config.yaml
model: "CTC audio transcriber"
win_length: 512
tokenizer: "word"
vocab_size: 40
lr: 0.0014
beta1: 0.8
warmup_steps: 240
Rows from block 8 of a small CTC audio transcriber, named by matrix and row number. Rows with one number belong to one channel. Each number is 128 + 32 x the weight over its row's rms, rounded and kept within 0 to 255. All counts start at 0.
Before each channel's rows are labels from the 100 clips, of 14848, where the channel reaches its largest size: "strongest on" is what is common among them. Only what is clearly more common there than usual is listed. The data: Morse code for random letters and digits, with fading, noise and interfering tones.
# filt: filter width-3 conv, dilation 8 (model.blocks.8.filt.weight, 256x256x3, standardized in use, each kernel summed), inputs 0-127
# gate: gate width-3 conv, dilation 8 (model.blocks.8.gate.weight, 256x256x3, standardized in use, each kernel summed), inputs 0-127
# out: residual pointwise conv (model.blocks.8.out.weight, 256x256x1, standardized in use, transposed), outputs 0-127

strongest on: tone: high
filt.114 [193 119 155 104 100 142 100 153 136 150 132 152 118 143 117 101 127 106 141 136 165 113  10 135 157 178 110 149 105 174 196 135 116  94 147 121 116 181 138 188 156 102  87  85 148 149 124  92 129 126 206 119 125  54 111 151 111 144 202 154 123  65 180 142  67 149 124 102 134 126  97 117 104  86 142 115 129 118 123 111 172 143  72 151 156 163   0 116  94 121 121 112 104 160 122 127 104 102 159 138 105 121 113 122 149 186 153  98 132 139 138 111 134 172 118 141 148 121 129  84 123 156 151 139  83 120 110 178]
gate.114 [110 149 105 116  70 111   2  97 180  92 140  98  93  91 136 122 132 116 124 123 101  62 139  95 162  47 127 117 125 195 177 124 178 111 175 146 141 131 154  88 106  83 167 156 114 123 148 118  89 115 103 181 119 104 184 172 136 137  85 133 143 117 123 165 117 165 111 101 120 118 123 105  97 129 159  57 148 161 116 200 109 119 201 121 142 175 160 167 111  75  56 137 102  72 136 122 160 120 130  69 185  89 125 150 126 130  95  85 127 145 172 110 114 112  90 185 118  66  90 109 146 143  67 123  91 152 127 146]
out.114 [162  99  85 156 158 111  97  76  86 114  91  82 134 171 187  97  98 148  84 141  71  64 196 113 111 107 139 175 129 148  98  85 136 129 115  90 131 147 141 109 145 209 214  80 184 131 159 106 169 175 132 135  98 134 138  96 132 133 114 135 153 181 118 124 124 143 112 159 103 126  97 146 119  88 124 114 114 127 165 170 132 150 158 144 103 155  95 199 103  90  74 134 132 161 228  94 137 108 117 108 119 100  87 144 131 120 125  91  54 149 122  87 113  72 141  69 169 141 117 117 129 120  82  80 154 112 165 137]

strongest on: tone: high
filt.6 [170 117 120 118 189 183 184 148 120 132 162  96 183 121 166  73 175 180 133 111 137 210 205 131 106 137  81 168 174 108  87 105 159 113 111 115 117 129 147 131 122 130 126 136 147 127 100 234 121 113 189 106 193 203 123 121 107 139  80 198 162 153 136 138 183 118  97 131 138 143 121  64 133 147 115 116 185 157 133 111 140 111  79 144 116 105 125 181 131 136 185 108 140 151 128 127  85 147 135  74  79 152 118 144 141 148 102 116 119 102  64 115 144 152 135 159 121 126 148  80 143 149 143  96 184 135 127 120]
gate.6 [124 175  97 136 110  84  98 144 165 135 144 143 131 149  78 118 143 148 109 137  90 145 148 149 111 164  90 137 119 132 116 140 129 126 167 184 119 177 121 139 134 132 129 152  88 153 116  55 134 107 119 131 153 114 180 139 142 136 201  93 143  98  51  81 141 134 127 152 137 152 140 148  42 128 122 103 123 152 154 142 101 152 185 101 153 118 146 174 187 128  96  95  99  94 185 104 161 134  90 130 134 109 172  90 140  99 150 155  77  97 126 110 123 132  66 186 121 182 136  89 132 146  72  89 175  84 157 107]
out.6 [136 123 142 130 107  79 132 166 152 198 171  92 104 139 143 118  85 119 101 118 145  95  95 176 154  92 115 139 170 199 144 174 104 161 130 170 151 135 118 141 176 149 107 128 172 139  90 106 140 128 163 140 125 120 194 151 101 185 157 197 126 153 176 118 123 117 147  97 122 140 106 148 134 159 145 178 130 160  98 159 159 175 184 153  95 138  74 121 164  83 149 125  93 183  86  51  91 117 159  95 120 104 166  40 119 117  44 105  89 117 150 151 164 174 138 158 130  90 132 104  74  58 117 136  99 191 146 139]

strongest on: speed: medium; the character "v"; the character "4"
filt.214 [133 119  63 120  96 117 114  93 143 134 127 124 115  97  98 103  71  81 188 125 123  86 160  99 103 118  60 172 129  96 119  76  97 118 127 142 161  94 135 134 106 152 158 122 106 167 107  84 143  99 130 113 145 152 157 124 116 101  93 135 183 121  47 127 156 127 151 130 167 138 172 126 157 144  75 121 167 135 103 179 133 149 128 131  61  98 178 122 153 143 161 134 104 129  35 104 127 131 173 147 111 112 107 111 106 165  71 117  90  81 151 126  73 114 141  89 135  90 120 119 123 105 151  71 106  86 116 129]
gate.214 [171 138 143 142 111 151 142 141 127 146 131 130 173 113  92 129 146  56  76 130  73 149 139 165 106 140 123 113 168  94  97 161 214 119 160 143 127  83 158 104 113 109 168 190 134 177 171 109 123 140  67 117  83 124 172 110 179  82  72 140 155 115 119  69 163 128 168 100 103 140 177 130 126 165 117 134 167 150 158 171 108 103 201 166 115 168 155  90  98 121 115  98 199 124 128 107 143 150 200 118 187 140 148 136 133  69 103 107 148 157 120 169 125 101 134 140 182 139 176 102 159 147 110 115 117 161 171 156]
out.214 [133 156 126 138 171 101 111 116  83 140 151 111 144 144 118 105 169 127  97 135 147 122 151 110 132 124 142 142 117  86  99 130 155  85 128 112 138  82  76 130 108 123 128  55 130 119 120 126 104 167 106 200  81 132 171 144  97 138 111 146 160  92 124 118  60  78  95 136 173 120 139  71 110 104 156 116 126 144 126  69 131 147  88 146 145 150  73 115 116 126 132 171 165 135 137  93  68  96 121 158  74  82  78 150 121 100 117 118 161 182 142 154 152 124 105 161 118 135 108 120 106 122  87 123 129 106 131  62]

strongest on: speed: medium
filt.183 [128 127 170 133 106  96 103 136  98 115 149 122 118 134 135 140  54 121  75 175 121 171 131  81 156 154 149 111 144 156  85  92 192 160 150 117 151 138 163 130 120 173 148 111 142 115 172 158 114 169 130 110 127 154 186 161 168 132  97  66  99 111 121 117 138 180 133 165 121 122 108 147 188  86 143  30 132 145 138 149 146 105 103 114  90 181 137 115 116 109 111 136 148 161  28 171 120 122 211  89 150 115 141  89 154 168 101 116 145 162 137  94 114 134  81  72 100 121  94 137 130 125 157 118 171 146 138 101]
gate.183 [179 185 138 167 132  73 132 137 121 172 131 183 123 139 121  78 108 118  99 122 125 193  91  92 110  88 131   5 139  78 136 123 158  71 151 101 164 142 157 107  88 143 140 193 121 116 108 114 130  91 157  84  77 155 150 135 166  89 150 102 145 121 148 109 140 178 108 177 119 193 168 172 105 144 163  79 109 122 141 177 167 139 223 127 144 152 121  83 119 138  94 130  94 156  70 132 100 127 137 115 161 127 112 114  94 143 112  55 139  77 157 157 143 132 125 155 153 125 147 117 123  73 166 107 116 147 185 139]
out.183 [204 121 137 138 174 134 220  94 161 128 108 162 145  91 163 138 125  96 124  98 171 182 142 159 100 137 117  85 123 142 121 126 136  83 112 138 148 125 128 141 183 131 146 158 108 121 170 155 149 137 170 131 112 139 163 117 149 130 120 135 116 126 243 172 149  88 135 159 172 158 148 103  98 185 133 120 168 134  59 106 129 117 147  82 121 144 104 122 114  74  95 112 110 168 130 126  91  91 130 121 151  80  62 126  83 153 181 109 121 137 157 152 133 141 141 165 140 129 142 106 122 122 178  71 103 115 121  83]

strongest on: speed: medium; the character "5"; the character "6"
filt.247 [ 46 130  88 159 127  96  24 201 115 161 110 131 117 151 145 111 105  61 112 166 114 179 146 137 120 155 131 109 119 126 125 108 111 141 145 105 187 185 150 137 153 118 133  79 158  80 218  91 182 118 156 127 162 118 152 150 145  92 157 191 129 127  96 146 105 176  86 127 101 146 121 156 137 125 123  77  85  98 176 136 143 123 102  83 101 107 158 206 133 173 167 135 110 139  67 123 100 129 117 158 134 143  94 113 155 143 136  89 117 114  57 134  99 132  78 137 129  98 153 179 138 131 159 149 137 132  98  73]
gate.247 [146 115 106 206 162  86  73 215 152  93 125 140 133 177 156 162 147 180 129 158 138 225  65  89 103 108 201  71  95  80 194 123 143 140 132 103 104 140 133  91 126 153 123 173 142 115 111 126 138 105 130 129 119 127 155  93 145  55  95 104 169 128 169  96 113 138 148 138  99 160 175 181 119 129 151  90 168 187 109 158 109 121 153 167 146 101 229  90 104 122 119 115 171 123 199 167 177 155  91 174 130 159 136 143 134  78 139  63 110 106 135 127 114 121 143 145 158 121 154 140 153 137 110 120  91 127 123 123]
out.247 [193 145 163 102 125 198 164 108 194 137 161 154 126 100 167 140 142 174 165 197 156 117 111  92 170 162 116  93 107 111 101 105 201 100 108 126 140 133 160 134 121 151 136 155 138 123 173 134 115 144 121  52 166 124 134 126 138 165 135  58 182  81 124 133 118 168 138  97 193 168 140  56  98 117 151 187 100 123 169 148 166 146  95 154 142 149 178  95 140 174 118 142 166 115 146 129  70 135  91  94 136 142 124 114 127 122 106  85 159  98 106 113  90  95 152 107 140 106 153  76 138  75 143 127  97  87 163 157]

strongest on: speed: medium
filt.8 [129  93  85 150 111 109 105  92 114 119 141 147 103 113 126 106  91 145  84  89 141 151 104 110 123 112 117 145 124  78 147 170 141 148  88 161  85 125 141  62 124 149 157 143  93 158 116 106 148  98 168  99 168 104 105 126  77 134 141 160 141  83  85 143 133 191 101 112 135 131 121 150 101 154 115 143 103 131 172 167 163 151  75 204  80 180 179  50  68 103 151 138 104 168 197 140 120 122 179 169 187 131  72 146 140 176 105  94 151 158  98 138 120  95 143 146 171 100 113 134  78  95 136 136 219  96 110 168]
gate.8 [149 185 137 135  65 149  92 142 166 154 141 146 140 124  92 144 111 103 113 161 127 130  37 116  94 120 136 152 117 126 163 135 115  80 116 159 116 118 156 133 119 129 175 135 103 126 179 124 113  86 108 130 123 162 114 112 119 136 112  70 127  81   0 148  99 150 109 126 115 122  74 114  55 100 121 172 135 101 176 115  52 121 180 100 142 170 178 135 128 103 102  91  92  73 101  97 112 143 128 155 166 123 138  90 127 178 155 140  97 135 205 114  87 143 121 159 131 136 132 127 172 131 139 149 151  90  99 143]
out.8 [129  92 154  84 167 170 115 144  82 144 209 155 112 108 121 160  71  83 175 139  47 102  92 151 108 134  84 146 122 145 140 133 177 120 141 145 135 143 143 144 120 148  97 145 142 135 152  96 118 175 133 146  77 131  97 153  97 125  42 100 172 151 176 120 125 139 142 215  84 153 141 127 131 112  75 139 108  80 111 119  99 119 158  87 150 191 123 139 115 123 188 179 119  89  76 147 109 157 171 160 134 121 131 131 113 110 141 139 152 135 148 158 116  66 144 117 165 152 207 134 133 165 131 103 140 152 144 123]

strongest on: speed: medium; white noise; the character "o"; the character "8"
filt.61 [103 157 147  96 149 116 101 131 174 205 103  88 104 123  93 119 136 121 102 131 132 160 174 117 148 172 123 180 168 110  78 154 170 104 118  70 140 155 131 138 136 117 125 104 107 124 149 132 131 176  76 119 220 158 131 139 146 153  50 141 188 121 110 109  89   8 147 109 130 126 114  83 170 117 156 137  26 112 117  94 110 122  78 135  96  92 143  57 127 139 201 159 158  76 116 138 180 135 134 187  92 114 136 135 149 156 128  99 126 142 146  97 103 108  77 165 116 110 119  98 111 132  79  84 146 120 122  93]
gate.61 [155 121 141  96  94 162 106  93 130 156 123  90 114  92 121 194 166  96  76 155 142  53 124 170 127 105 101 119  78 129  80 116 134 112 128 116 132 124 137 140 120 108 161 137 104 187 123  95 164 154 141 154 100 148 125 152 138 198  92 146 139 119 117 109 157 152 111 116 136  97 154  89 142 106 126 121  86 158 143 141 173  82 196 123 111 127 152 131 166 134 147 115 141 163 106 138  64 114 112 127 159 116 112 118 129 189  87 109 140 132 104  77 118  46 137 120 140 154 150 111 137  89 122 138 171 110 142  87]
out.61 [105 180 110 200 186 108 188 123 104 118 198 150 132 153 131 129  98 103  84 118  92 112 117 157 115 141 145 133 156 161 192 137  68 104 152 158 157 120 143 121 137 109  93 110 113 126  82 145 149 170  66 110  70 195 162 104 182 145 140  88 104 134 127 121 117 161 129  87  59 126  96 161 133 167 131 120 141 126 108 114 174 124 119 182 163 101  95 145 147 128 110 122 126 152  81 154 127 110 110  29 170 160 145 102 136  95 159 128 159 140 183 128 135 109 119 144 100 127 164 179 108 132 168 110 130 158 132  94]

strongest on: speed: medium
filt.191 [ 36 180 103 141 125 110  85 162 156 134 123 119 147 185 111 145 100 132 130 117 126  81 157 125 122 142 154 166 109 164 190 114 115 107 140 149 115 143 118  72  95  97 133 129 163 121 134 174 101  44  85 142 119 142 141 154 108 102 131 151 117 135 119 174 151 108 124 111 143 152 136 157 165 109 129 120 205  82 112 157  91 121  86 140 131 135 175 168 128 100 112 134 138  77 134 111 115 116  78 132 145 123 129  99 135  88 126 128 135 129  83  91 169 134 168 110  99 133 138 112 157 134  90 152 105 176 143 108]
gate.191 [151 142 161 124  90 162  81 109  85  98 120  87 139  87 145 126 111 113 110 142 103 164  17 150 118  59 139 144 137 126 175 111 158  92 139 119 122 179 131 139 115 142 100 153 118 152  76 100 126 119  67 120  67 106 148 111 138 122 138 108  99 133 137 145 109 129 156 182 168 118  80 165 149 101 134 123 150  56 146 161  64 100 122 160 160 136 117  99 118  89  93  66  89 152  84 123 122 138 115 111 141 123 109 145 176 147  91  76 145 125 115 122 120 111  74 100 126 141 127 108 169 146 160 217 156 133 145  93]
out.191 [142 110  81 157  78 100 112 140  73 196 135 158 105 161 115  43 171 101 146 107 130 188 122 189  81 159 107 140 146 129  68 141  99 150 164  98 128  93 120 119 126 129 129 149  96 128 210 103  63  91  85 148 115 145 135 123  88  85  96 164 102 119 121  92  79 102 132 141 130 119 133 139 153 126 131 104  81 150 150 131 135 128 151 159 123  80 181 140 121  70 134 166 140  78 100 104 141 138 146 129 125 149  86 128 127 115 164 142  90 131 143 163 179 150 121 121 113 171 115  88 101 114 130  64 140 123 146 155]

strongest on: tone: high
filt.138 [115  86 138  96  94 149 121  87 123  94 111  67 143 149 102 102 109 113 103 176 106 113   0  74 140 168 169 114 158 166 133 141 108 136 141  94 103 109 114 102 145 125 126 129 125  84  97 144 134 114 134 116 211 127 181 133  91 139 146 155 167 104  86 126 119 133 141 155 136 166 159 117 122 165 159 158 118  75 149  91 105 124 150  95 203 180 114 160 157 156  94 125 122 137 132 140  86 117 196 216 123  88 147 127  90 105 125 143  76 191 106 116 121 102 146  99 122 123 136 114 102 167  97 139 142 111 132 114]
gate.138 [147 143 103 185 153 151  68 134 121  65 162 107  99 142 129 140  78 117 100 186 117 171 103 104 145 141 146 101 135 156  99 136 149 111 127 186 122 141 155 137 158  65  98 138  95 137  91 157 109 133 198 119 105 115 149 137 161 116 112  53  78 139 115 131 117 186 133  51  45 102  97 171  77 106 124 128 147 149 143 143 176  78 137 102 127 129  89 102 123 164  79 111 120 131  74 129  91 108 150  60 143  96 163 135 172 134 112  90  98 115 146 121 122 181 163 165 157 153 108 123 158 110 126 110  88 140 146  94]
out.138 [118 157 170 128 133  85  67 188  82 138 138 147  92 153 111 123  84 126 170 128 120 194 205 126 136 127 140 112 128 198 171 139 138  82  77 109 122 137 148 206  95 169 185 129  91 112 127  84 105 157 125  74  84  94 156 173 128 135 142 101  79 154 164 167 133 159 101  81 137 158 146 126 176 124 143 134  99 156 157 141 158 175 115 102 130  98 164 129 109 134 114  96 132 121 106 207 172  60 124  61 145 145  71 111 155  94 125 148 143  49  82 151 106 198 115 146 188 179 136 159 178 157  96 105 141 115 105 116]

strongest on: speed: medium; the character "h"
filt.92 [104 151 117  99 123 131  97  85 132 102 113  95 134 121 166 168 165 153 122 125 132  83 117  53 158  98 125 108 135 160 108 103 144 147 135 150 153  88 126 119 144 100 151 104 159  90 170 108 142 170 118 135 183 166 118 199 108 183  59 130  86 195 143 134 111 127 145 107 135 156 130 162 121  83 164 131 157 158 126 145  68 162 101 141 102 147 148 174  86 164 136  93 124  60 210 130 130  90 165 125 100 104 121 155 131 117 113 121 138 102 117 159  83  77 173  91  81 108 108 138  77 123 160 142  57 145  77  57]
gate.92 [207 115 150 133 157 171 174 154 110 139 142 160 115 131 113 167 112  82  87 120  86 130  94 147 118 124 134 155 136 111 168  98 181 139  99 133 134 100 137 105 121 158 162 183 134 151  89 111 140  95 121 134  20 145 136 119 177  73  86 100 155 127 150  97 139 157 141  89 146 136 121 132  64  95 131  81 109 150 195 110 105 113 168 132 126 179 164 136 112 121  93  99 167  55  82 129 100 150 141 109 120 124 117 103 114 149 123  97 146  89 128 117 129 143 151 118 116 195 144  96 151 179 134 119 131 122 125  95]
out.92 [101  63 135 135  88 117 124 151 141 138 126  56  86 119 114 140 119  99 132 130 150 167  99 108 149 160 194 124 153  93 179 154 199 161 130 110 119 159 113 150 113 104 141 148 131 129 145 184 132 112 127 106 147 133 100 179 175 176 137 145 192 162 138 141 123 151 117 136 126 136 161  62  95 156 156 145  91 167 132 141 161 120 206 113 132 120 138 190 150 142 135 107 123 195 114 124 173 112 107 173 107 177  65 102 108 107 114 135 158  66 130 166  86 137  79  97 193 145 118 147 155 146 144  93  93 105 121 138]

strongest on: speed: fast; mains hum; the character "b"; the character "x"
filt.177 [170 119 142 158 109 102 175 132 161 176 125 114 133 109 189 128  92 167 169 153 142 135 124 136 124  75 119  98 177 126  58 157  76 132 103 102 102 122 124 142  86 104 145 137 121 122 146 176 136 151 229 142 120 144 153 100 126 104 118 246 147 152 161  80 127 141 100 173 109 132 122 162  76 129 193 126 105 103  74 131 156 110 135 119 124 125  59 130 113 126 125 100 188 154 114  94 139  99 138 153 130  96 108 124 137 153 126 143 108  60 112 131 118 115  89 139 124  98 119 128 125 131 202 144 104  90 145 153]
gate.177 [ 87 166  70  84 128 126 102  76 140 158 136 142 157 143 116 141 165  94 142 109 129  75 199 133 141 196 124 137 118 146 165 131 130 174 135 152  89 127 136  79 124 118 169 198 123 126 133 192 128  98 105  73 200  63 151 137 173  97 158 181 152  93 145  68 132 173 150 130  54 125 132 102 136 132 107 133  97  83 116  88  89 111 123 188 138 133 131 176 142 127 126   9 138 124 172 104  36 133 194 105 140 136  88 145 118 115  94 113 115  87  89 129 135 114 115 126 116 139 111  98 109 151  98  48 134  73 155 110]
out.177 [ 98  93 143 110  89 106 148 129  78 138 104  82 121 163 111 148 208 134  93  68  62  93  72  57  99 136 115 114 118  91 144  95 184 136  96  88  97 140 141 123 168 142 119 148  95 118 112 144 125 156 152 116 140 144  94 160 177 124 140 155 225 137  91 114 137 188 150 149 175 148  89 174  78 129 128 154 106  97 120 185 137 155 143  81  94 149 180 109 136 117 143 144 152 143 138 208  69 109  93  76  92 151 119 159  68  66  62  84 123 116  64 173 137  90 166 141  82 118 105 179 123  63 115 112 114 162  94 137]

strongest on: tone: high
filt.38 [ 88 197 105 191 129  53  83 118 179 145 133 151 111 100 123 135 217  73 110 117 135 116 105  76 130 137 110 167 167 120  79 131 108  98 118 120 179 110 120 157 149 118  86 141 158 161 138 139 113 110 141 114 114  82 163 137 149  54 162 120 128 112 116  83 177 135 143 100  94 161 120 133 141 138 132 105 115 153 125 151 141 127 112 113 117 114  93 183 148 114 138 148 168 133 156 158 101 113 145 204 128 138 105  75 110 162 112  40 144 108 105  95 121 176 123 123 167 120 164 141 108 163  46  15 145 102 156 119]
gate.38 [166 149 113 107 120 167 138 157 112 137  98  83 126 144 136 101 114  90 133 146 101 147 133 132 123 112  70 139  98 129 113 142 171 186 148 165  92  70 102  88 117 104 143 183  94 174 107 159 110  55 138 150 103 118 160 122 141 120 155 126 145 112 126 146 110 150 132 134 131 137 150  84  59 141  97 161 187 169 103  97  81 149 125 129 163 177 178 111  44 125  76  76 185  72 113 127 130 128 235  93 154 121 140 135 148 109 121 128 135  79 164 151 153 116 176 146 163 150 146  95 150 166  85 110 145 107 100 154]
out.38 [118 126 123 189 109 146 110  85 130 103 129 138 105 147 131  83 125 181 183 112 117 146 156 127 163 140  76  83  86 161 204 166  96 147 126 108 107 108  97 144 137 126 185 112 129  95 146  96 140 126  95 211 112 113 149 102 117 157  93 117 165 151 141 149 102 130 154 144 145 147 100 115  84 130 122  95 121 163  89 127 121 161 124 158 135 176 158 137 130 200 124 123 211 132  98 118 120  82 173 158 146  81 169 152 134 128 130 179 142 113 129 172  98 123 103  89 119  68  76  93 146 113 135 102 141  89 149 162]

strongest on: tone: high
filt.21 [142 163 193 138 100 133  33 153 152  64 185 120 129 151 133  65 138 108  88 157  99 160  28 109 104 141 121 115 141 133 133 125 114 113 132 115 111 137 172 137 105 150 132 126 109 140 108 113  98  84 151 117 105  83 160 101 111 168 119  67 141  75  77 123 129 114 127 164  95 123  85 116  55 143 111  88 125  63 141 179 110  97 108  60 127 132 159 141 159 111  78 157  81 110 167 108 152 114 219 101  98 123 150 153 144 160 130 126 137 171  62 149  88 111  85 136 169 111  89 145 134 124 121 145 139 121 111  98]
gate.21 [124  67  66 146  72  93 140 102 112  84  85  75 128 137  41 110 107  59  88 137  49 125 171  81 147 107  87 121  95 110 117 131 150 148 155 112 138 140 162  96 146 109 120 138 130 123 137 117 151 138 129 165 134 151 105  94 164 148 145 160 132 120 137 137 129 144 141  92 143 102  80 116  96 117 112 171 157 170 157 181 138 109 155 170 138 151 116  73  53 133 134 112 188  70 163 109  67 155 189 160 123 127 144 151 115  90  78  75 108 135 128 132 130 135 113 158 159  95 160 104 141 129  74  78  89  78  88 105]
out.21 [142 121 101 114 130  98 169  86  76 104 102 115 171 138 100 151 103 143 152 189  82  79  99 106 118 112  87 166 147 137 143 127 138 106  63 104 185 104  80  93 130 130 118  69 103 119 176  97  77  51  85  78 162 175  82 147 199 123 129 156  96 129 127 154 141  94 151 155  99 109  90 130 180 127 100 148 113 152 122 128  60 142 154  81  95 104 210 146 137 134 121 160  97 177  56  83 154 132 146 113 136 102  83  63 141 117 186 175 127 126 139  66  84 128 123 103 105 168 147  59 199 168 134  70 126 158 153 133]

strongest on: reverberation
filt.107 [108 117 152 129 125 122 145  85 157 111 144 122 150  82 127 111 107 133 137 119 127  66 187 118 147 134  92  99 159 156 116 148 178 118 142 156 119 159 121  79 127 153 156 135  98 162 110 104 149  66  50  96 127 107 162 117 141 153 180 104 113 107  50 105 111 163 112 186 106 120 155  93 138 129  81 137 151 115  93 128 106 118 153 133 122 123  28 147 135 124  93 100 118 130  92  83  65 134 183 115 123 135 155 189 106 117 139 130 164 118 144 147 101 135 141 122 118 140 187 129 136 127  95 195 174 117 199 130]
gate.107 [243 141 151 169  66 150 128 127 120 137 135 143 149 128 189 100 155  72  71 121 148 147 130  94  98 103 206 135 176 113 161 114 126 157 137 140 172 135 106 133 117 124 161 176 137 118 112  96 134  44 127  56  80  47 144  91 142 137  83  61  60  72 116 129 134 109 119 103 125  95 109 158 115 168  91 107 133 149 130 163 152 117  93 146 108 153 146 129 113 108 148 127 120 163  53 152 162 154 125 186 143 127 148  84  90 199 108 108 103  76 210 145  96 136 161 123 123 102 201 153 101 138 110  58 125 118 150 104]
out.107 [ 91 148 120  79  81 133 136 117  74 165  99  78 118 167 155 137 114 142  91 109 108 129 143 231  85 120  96 142 130 124 106  84 108 127 122 128 147 128  50 143  27 140  62  88 112 151  80 166 142 202 114 157 152 109 122 120 114 101  49 141  42 200 122 153  55 115 121 124  74 115 110 137  99  83 154 108  93 165 135 146 129  98 153 169 114 147 149 136 124 160 136 122  79 120 140 137 159  91 139 143 110 104  64 142 110 137  97  94 203 134 143  95  89 109 115  93 153  90 143 138 106 100 111 145 149 185 107 157]

strongest on: tone: high; white noise
filt.229 [114 177 171 102 204 126  94  76 146 184 138 178 120 131 139 133  91 131 104 116 142  85 184 145 108  97 148 117 166 154  91 118  83 147 118 152  69 157  80 128 161  92  84 163 133 156 104  86 144 136 160 131  79  79 146 127 133 142 134 151 113  99 141 140 140 125 119  94 127 105 151  89 146 139 127 119  56 145 122 125  71 141 139  91 121 100 103 190 152 161  69 109 128 122 175 103 202 135 119 181 152 106  87 213  99 107 175 141 122 147 174 120 128  98 116 118  54 141 188 125 121 117 126 158 127 112 111 156]
gate.229 [111 119  98 128 127 121  86 121 120  54 139  94 108 147 102 113  79 165 101 137 155 171  77 100 100 118 125 131 123 160 147 118 152 167 138 110 111 130  87  75 151 135 134 131 121 147 163 105 181 116  70 136 127  81 133 129  87  90 112 134 138 110 152 124 148 108 134 112 119 157 150  86  61 144 136 121 156 157 172 152 133 134 135  98 108 169 255 113 124 165  53  79 114 153 202 130 127 120 184 172 161 126 140  93 108 112 116 123 109 163  64 148 133 103 145 173 168 161 139 107 145 134 145 200 138 119 122 172]
out.229 [ 67  95 127  94 165 138 184 116  80 172 142 122 128 124 128 129 124  98  73 148  36 147 164 154  65  85  96 141  80 101 141 171 186 225 132  55 152  95 175 143 165 132 117 127  98 127 103 103 165 160 121 104 197 172 198 129  66 139 131  85 126 129 137  93 175 149  84 108 115 163 150  88 127 115 134 149  94 138 132 114 157 142 103 126 143  95 113 103 134 129 136 129 146 129 109 160 140 129 103 210 138  90 149 102 144 120 128 124 172 128 114 122 101 124 169 101 123 179 110 111 117 117  89 170 119 116 145 163]

strongest on: speed: fast
filt.74 [ 83  31  92 126 130 122 167 159  94 138 109 125 131 145 153 131 119 133  66 163 114 161 158 128 119 105 111 108 126 124 121 142 133 106 134 114 121 108 109 131 123  99 139 101 158 156 175 182 162 116 174 151 159 200 131 149  85  92  85  70  92 130  74 157 160 128 161 121  84 130 182 181 144 106 114 178 143 105 147 172 128  88 116 161 178 108 117 124 178 126 113 140 127  98 169 122 172 105  87  91 107 156 138 107 124 109  86 137 106 129 107 122 105 139  66  75 140  85 185  98 128  78  89 145  60 114 129 118]
gate.74 [164 129 121 150 119 141  70 101 122 114 137 119 128 144 151  70  80 114  75 162 176 145 150 103 147 134 138 159 151  92  87 134 135 158 133 142 106 186 114 171 179 127 159  81  79 140 125 122 124  98 212 109 137 121 146 139 177 122 134 118  89 114 157  71  76 200 154 104 160  90 123  99  85  65 112 106 107 128 151  62 119  54 168 206 133 149  86 109 123 132  66 130 152 162 121 141  47 138 209 118 101 134 151 116  77 140 109 120  92  89  94 147 120 127 164 146 139 113 112 110 120 106 148  98 142  88 113  40]
out.74 [178 164 135 121 121 163 122 159 167 131 165 163 105 124 135 153 102 108 135  98  96  66 179 142 136 156 123 118 151 107 166 139  85 108 158 154 140 140 116 141 187 105 142 146 117 137  86 134 144  97 146 118 145 118  97 172 135 111 122 179 133 125 147  67 114 118 162 120  87 128 195 131  79 123 137  96 110 143 120  96 103 135 169 140  37 158 180 118 114 120 112 146 155 145 148 122  96 134 126  33  73 103 103 135  92 135  95  77 144  94 178 154 146  85  95 140 133 126 131 146  79 124 122  87  99  68 118 170]

strongest on: reverberation; white noise
filt.150 [ 96 179 173 191 128  97 144  40 118 147 135 168 130 155 179 104 118 150 152 109 120 124 117 217 125 158 139  67 117 118 108 149 130 101 138 131 129 143 129 168 218 134 132  98 125 111  81  81 141 105 166 119 148  75 116 103 131  99 159 179 163 119 127 125 108 105 127 152 115 154 124 137 131 139 143 118 135  91 141 123 154  90 169  44 168  86 105  89 136 108 120 191 129 152 114  91 140 136  80 128 106 119 111 150 109 112 145 133 159 121 140 144 178 136 120 169 124 143 176 168  84  86 186 160 162 105 175  97]
gate.150 [177 124 119 128 160  92 112 103 137 166 137  95 137 106  76 102 124  84  69 106 116 185  82 101 102 111 134  92 109 141  99 129 218 149 124 106 155 176 172 138 117 133 144 160 147 130 145 111 142 165 140 114 104 105 176 110 189 109 156 113 143 132 172 139 140 154 121 147 104 130 154 181 161 146 156  67 138 107 124 123 189  93 152 155 121 166 145 181 103 124 122 144 126 149  99 183 118 156 160 153 156 115 129 146 153 172 106  80 132 158 125 147 133 155 112 129 147 198 112 107 169 170 132 114 157 135 125  11]
out.150 [133 130 141 157  91 144  97 108 133 146 111  81 149 119 141 100 153 146 193 139 170 112 103 107 136 108  64  95 114 122  95 170 145 164 144 110 143 181  76 116 100 102 100  85 134 124 107  95 145 215 143 186 141 133 115 105 114  73 119 168 112 131  97 109 129 141 178 145 171 100 142 128 117 117  82 158 163 157 128  97 132  87  61 160 141  32 154 109 140 153 154  99 132 119 136 187  78 103 123  98 134 155 136 120 134 152  93 130 112 115  89 120  96  82 120  97 114 117  76 172  70  69  96 126 178  89  95 102]